From a checkpoint of a small model that answers yes/no questions on an image's attributes.
Model: 64-pixel images, encoder activation silu, encoder depths [2, 2, 4, 2], encoder widths [128, 192, 288, 432], fusion encoder activation gelu.
Training: normuon at rate 0.011, 11600 steps, batches of 64.
Data: 195000 training examples, 3.8 epochs.
Rows from block 2 of the fusion encoder of a small model that answers yes/no questions on an image's attributes, named by matrix and row number. Rows with one number belong to one neuron. Each number is 128 + 24 x the weight over its row's rms, rounded and kept within 0 to 255. All counts start at 0. Numbers have three digits each. After the name is the row's rms in percent of the matrix's.
After each neuron's rows are labels from the 100 texts, of 14976, where the neuron reaches its highest value: "fires on" is the input token at the peak. Only what is clearly more common there than usual is listed. The data: coloured fractals of 300 iterated function systems on busy backdrops.
# fc1: MLP up (fusion_encoder.blocks.2.mlp.fc1.weight, 640x320), inputs 128-191
# fc2: MLP down (fusion_encoder.blocks.2.mlp.fc2.weight, 320x640, transposed), outputs 128-191

fc1.465 140:133135135135167144133111119132141137132145132124140146123113127153127097124156125128154130145145167118151110143158103157081093158124102162115136109125175128084156154090183122118130144144143147
fc2.465 160:142081156149118152126095146152110147125133123090098093127122103114125153155110128131131116110122146120091143104124154118120149103145177087122109140146138118179100136133084117128159116121134132
fires on: "purple"; "teal"; "blue"; "green"

fc1.100 208:097081094118167164109098119089106130151114106146054131116093105090156148148111103173152137139130133104131093145121145146152124128098161118125120149109121126127122140117108132159176114170111076
fc2.100 107:112094069150117088167159138138149146147121101174108121157109168129144113142130117119109137131113106152138093121203154096144136107155097135156148142139150108172123127153123153108131135180124145
fires on: "yellow"; "blue"; "teal"

fc1.207 126:116138114116142160148119115168110146118188138134074150157139188145133158130107172142089148135135096091144177117216133117145135154113136111163100107168092144148151116096125141125134101102096133
fc2.207 145:105143110104129132172135107166120131162145146135090099113098102098095115130198085120101152139109098120152124119137145105124138170125184171126137165127140117132083122097127114119119103157099123
fires on: "green"; "brown"; "red"

fc1.473 099:110144125120101078113141135127120158110104132121075114166143150087136120105131146106111149108138128109120095136133117146123100078120144132151104102118133106153138104149138127116178161152120112
fc2.473 143:137143127137159160164122122121124100112138102129169144089137115130134137124113166147172108136112156158101121088132135110132136189132115132097171139135142110135113108146096140147093133131141122
fires on: "teal"

fc1.221 147:118103148128170167143113139143152120137150134075164149120141113152119112140139145122157114124117145094152185146162100122113077125107120133131114091140147117128135108114142159140112146149148149
fc2.221 103:115136147172151130128141133087156153157148127126121122099140121088116118113112065126109119096133133145127106104165128121114149121112094104137131118110130135121100171149098166116149119115125121
fires on: "teal"; "blue"; "purple"; "green"

fc1.110 074:135129124146168171114126139132090104111106144111133103125140120118101133130135146135162113163139134101113077100103129161089107113131132149166092148117113128124149148094169131138110094097116089
fc2.110 056:127112082129088113156150118131146165130135091133139102138116138139140142114120124125085141124131126140137143172130134125147121110129124120088134111118103142124124097176101115128123156169101152
fires on: "green"; "blue"; "pink"

fc1.625 066:151125118117142110121118134167149162115172111117189156109183132134133135093106115097159143122103137127101115134203120110114137120108129159162123109139163108152165111171159136157145114119127074
fc2.625 117:145141126112154168150116137106175113162079150113086112138121110114143126132125123132097138127134120117113129149116150143139088119144127084074140114124120111087137117107111105131145187136134123
fires on: "purple"

fc1.494 054:137126097155118165118094148100107131101144120145131095136123127149084123132164117114123160098101122146145150099127142168155129115166113113174124125109131149110147150153137118165129112104135133
fc2.494 038:104100122129182127102155118139123144165133143122129129152144097120142159088090162140132077140127151084148143158132086104143099132086129137135089140148156114148110083106134147098115149149142131
fires on: "purple"; "pink"; "white"; "teal"

fc1.186 092:120098146112070119147131121112152171107113150128086103151098120074125132144144151130069149149146112098095169114088117104132089118137123096123118169139115125157119138126103167102123136110123126
fc2.186 087:101156095095134100111139123144115108129134101141154150128146141140138141125145120117144112087119119113147129137127148170091150132152102159083094106149112115123129110117191069177141154123118136
fires on: "green"; "blue"; "red"; "teal"

fc1.63 071:134113114166161142141099083123112135096124156163077173134156117123124133148137126140145104076154137113134115141111130136190082135133108124147092091096106109161112129116151143049124093115127126
fc2.63 114:146116149132105176153144116131122116124150136111127108081131083124137103084119108129115162181104187148119149108102133140127086152161175115138140141139178128145130125071180139151126166139105091
fires on: "white"; "black"

fc1.408 058:103129087079127125118088127135156074164135109101146120152141083115150113125138153148137132129165127139129144092098146133149117098128112170134110116120108163108144157083121139152083130134115114
fc2.408 081:167154144171131131145133142122097118134107139114143149110180137100139116136100094126119163109112108116132113139129116129130117111122140055123135165113081087094099116100162104085092094095137135
fires on: "sparse"; "dense"

fc1.482 107:108112117165112115065164126143131165079111112169106167115122128129168148167133112118116091103132175127121084146136127134113106138185117154152097114117131132115092145150129115113142107146119111
fc2.482 107:159101152132126137166107109105149092143132082109110125161128106107115112105100128086143132143120085143129125101120145123145201118101127136091162121173172108147092142143140134124119117137139150
fires on: "red"

fc1.389 079:132120129140126139129120164115077089091084081153131137151112123143136191154119165125147117159122110106116142131147176121134135156136156152141111111154133104115067111157136115105161112134124165
fc2.389 045:150114126120137123114098147093098101154123156153117121131139129132156139128115156141130102141115139127151113165148142166139084133126131062115128159183096168105099121125142163106165111072075144
fires on: "green"

fc1.396 139:105099101124136144157120118139143124165157138160117134094106139118154156142118161145158132121134126132146183110109113099122108155145150116117138135122107140163082160102134092123157134151125115
fc2.396 100:174141170130124149159114105118108184135085110129117141165127130126163132156152128137127101094111110121127113140135152115172143121143134152179068129126141125176134088164104136116183124123193126
fires on: "red"; "brown"; "orange"

fc1.563 070:134109108187160164104117127117153136122114135108119118142108181144087094111099117077149125079117145144152144138082101155142118132145130095136135156099152139097165105137158121139145162107143160
fc2.563 058:130106149101128104149117121121125118122129101145094146114116077132122135113136105177090122156143133130090142135132140107138130112096140144125102096153109113127107109129140114086139105130148080
fires on: "purple"; "blue"

fc1.434 082:131150132094142111114108115110153076139115134133155138107148157152100124101109146109126172147159143201110145149145161141152158098088143149141113156127136096108099116100139131096104120110120116
fc2.434 092:110136104109126155144126150177112151133141143128095123141089091088164096159144127124128112117075094075165129140139128122130114153164129103119123093130115147148163116131108111185116130089129140
fires on: "yellow"; "grey"; "white"; "dense"

fc1.224 089:094106102142123153120127124073155097099104122166145126104109119116068095145090083142152115105131142141167107110114159186142192170154130110112106127060143152085148152171170131133135109128131141
fc2.224 042:146109105093156109155171110138133112157154137081094186136148156180109162085104134101084143132128122129110160112142118143087108141133138165129156146152114138093121109123110144049105136110119141
fires on: "purple"; "pink"; "blue"

fc1.278 080:121109141146133105145124122102142168071152125101109183128124104136135129121130139102172132160125106149123104121116096129111109111145170123163102113107134083118130146098102121170132149171148106
fc2.278 064:144134108121120124109133139147080090164101118149181058115130153105129132159126111143122123101154132123110117110140160139126145133098101105103128137137115144100126118142140119118108125087131129
fires on: "yellow"; "blue"; "green"

fc1.467 068:117156115170175177120098137118150091129117127119102119168092078137129129091085163098106139162102125142131139186149139166111097179151132101108132129112112105109142144093152133122132093117106149
fc2.467 107:121072162129094130136119105108134148122144135121142164101175159106116122130176117109131119119120128136152118112137085112128113160101127118122152170141136122140096135145120109158102101155158134
fires on: "white"; "black"

fc1.510 043:098128126148141122113107129096141117139109159094160114165118129139106122115128101070158164097114115111160155146132095147146118157156106100143152130090103115117143143155112172158101131155117173
fc2.510 045:135125105120148132120118138136122147132161129144088112062121118081103140143097095164144068134142139123085097092128136113107129133097109135134122120142159116148127143137171103121151127100120041
fires on: "purple"

fc1.472 127:096110139130181165155101156128124118152139119081148130132130147135130133169141093129130106120129171123157179156135125149130103134111099104128148108155175118119128139113140145124149128130115135
fc2.472 124:167077200159132149105140128146142150105123147162129113151158135128111129107117112107147075118130143112127143074115110124138142146132163149117144118093129143135116132155128139109105141123137152
fires on: "purple"; "grey"

fc1.290 067:111111138164153139120101093130089109095106127141094171145162132113168144132157119123145109088139162135134116124127135166158093136142093116120096095069126128146081144128155150072147106137135132
fc2.290 080:166148114073093155168138132148130142114147128135117107101123089133108089084115144145099144157122152122100132113086134111116115122152152112125162157145127119126154136075157123122101115106110095
fires on: "white"; "black"

fc1.508 088:132098158153122115102156163122150102128100138149083167140108130153122166086078106079115139127135114079102102162122089148151101103135136140133106094132126170127142111184096147151120151137139107
fc2.508 138:103140124119161149212106132144113134093129106101117104114143125151134113151136148150110115090093100155115117114183130115081149114098138088088158150148143144141098121130111088124155127113104146
fires on: "yellow"; "blue"

fc1.569 093:140135141080094072184135123157145114119162114138093110167160184107152148163167136153116169077122119087135134139127125086150122159123166129143109099171099146180122080140082129130103140163084106
fc2.569 122:111119095167149109107111135121136147170099129130181135116114125119087115107116137092118142153123110124131132123157113139105127145094112113116117139089104125113127135116155180122134135122128138
fires on: "teal"; "brown"

fc1.446 110:091119085144169153128112110107103122094120125125133133146054087138064142132147114127156110131146112139162118078085126125100165128123157084124136097142157140094138152073171113134122119120122142
fc2.446 063:143158125122125134120105091096110159096085122102110137139146129122188130096094175150106132123130117141096100114100147148139135124159157146154149152131108114109133145146169141123098096083161138
fires on: "dense"

fc1.626 093:103153123146120110108134159111130117103114128124102098090088119092117115172132147171123115163160105140097115085147147158135109116155118145121153123142129075122109110114120139130107120148142150
fc2.626 081:141116141137162125134126124108098126134112133133190163138185130168120105093109127095137148085097134100121124179120099116106164112067161095153105157140138173106145157125132090085138148132137121
fires on: "yellow"; "blue"

fc1.535 102:144111144066112086137092122162135139132129137141165100159145166106156141121162118116122126147075133126159116122168171125143134140097130131112112167125121101132168149178127159160147130144132166
fc2.535 113:099129107172126130131117131124153109141143185153163155080155115134128168118136143086109117105155146116095176122137052090125137137176153145111140101110119115121136137097150129162092122118119129
fires on: "teal"

fc1.304 106:112123141126150127147142114113132142179111145172090117141147121120127146138097155130140148117134113115131201150066124115143115140088110120114076159136104165138161103159123121081104117138168121
fc2.304 050:081156140138078132115110120106180104138150115118155122131139112157180144135156134140140084143143174134174107119160090145160144120166122136112072094102136120103091184129078168164157169104125112
fires on: "sparse"; "dense"

fc1.315 157:106085102131119136140095197099160126162116131149116086125124106145167150139110125109135101150156129120117114131103143100124147127151120087073140143101107084167105162114104117130141168164128115
fc2.315 106:140117132124097127117148112130119113108121178152132114135157120126057125122082102130126116141084137082143132090147147152117115118130174123125109122117097174077123149137101138062149091145126137
fires on: "red"; "orange"

fc1.85 082:091150123115147104161123121079131087125160118110066120132144134123058107131121149103150146160171135153078103131114122049100146133112119151110104153123143096116119153137121121165134151120117080
fc2.85 068:133113113141093168128141141176114139116102138129170144111101125113156136156147113161116133105068116112177136117139136186137106107124127112144147106140106149116143062114133135085125124143139167
fires on: "red"; "blue"; "green"

fc1.470 174:119120103129139153154111165113139157160126133155131109146127134131104142134083086146110117148140132127154107159161126150155159125133137082104120159078101126142123130071080150143127127124144130
fc2.470 103:082146129131139134123125119086132151114139129157109120147107147167120136161192163128172085171117085100126127104156118098166108129099135148118119134175145124121139107118148139100118109165076152
fires on: "red"; "brown"; "pink"; "orange"

fc1.166 050:090100107112098134107104155137131134163109116118164122207122113152168111178144140147152141114150128120178097110118128105156130108124124112126131120119114171131099125102129137178134108120140098
fc2.166 041:177147184153158112149097093125138087091144129102149152073171136111129134093143127106113119142126114160108105115118112170137145155106138140171128093114089083079141165126133111082111110120144107
fires on: "sparse"

fc1.274 093:129160083131184123135145090112130133123178116112145108124151129143131127115110114168117110170138135150155159128124124119108130127134173108145122112136151158094108145147156142159132147114150133
fc2.274 069:190104140150101104167132159164149085157099142140151127152091106114081143161144161105167155138171153128121151119083108139141088081107108124161129138102150137152143095155110116134122137138125163
fires on: "dense"

fc1.330 078:108102104167108117134175120107149135096165138118110124119136123144116142117137138108125097140108144138103128112077103096125178115107143134204138178174139166157125151114125137153100116117152101
fc2.330 087:153158129082136127125096114136116093133098124145161115166126126112138135123127139166108149131171127119161116145145153178130093149140107141086112103062097093142135091128166134142112150090089142
fires on: "red"; "grey"; "green"

fc1.33 196:101084094121117131191105147115150107139164124125101116119170119128161142096098133141123130171158118132138149149121127087148105093154126097089166147119119137163123137096110130080140132131119123
fc2.33 104:087106144099112132149192101126148111127153158139128156159125138144114129132105128110105107125135128073132155126166110122121148127157134103168111110158128136135144150123119146127121089140101133
fires on: "red"; "brown"

fc1.243 136:142129121116149096137129147135102167146142110118090126117156136131145122129130175097134106149125138119138118167179072144120096122113118093183156089143138154092073097138101146165186108113110125
fc2.243 144:114164150140122123152139116117134126125131113144133134127148149141105109123090104152109169096065070154118134156159144124143144115140117099068111104148124139151144126148099111125154107141141118
fires on: "yellow"; "teal"; "blue"; "pink"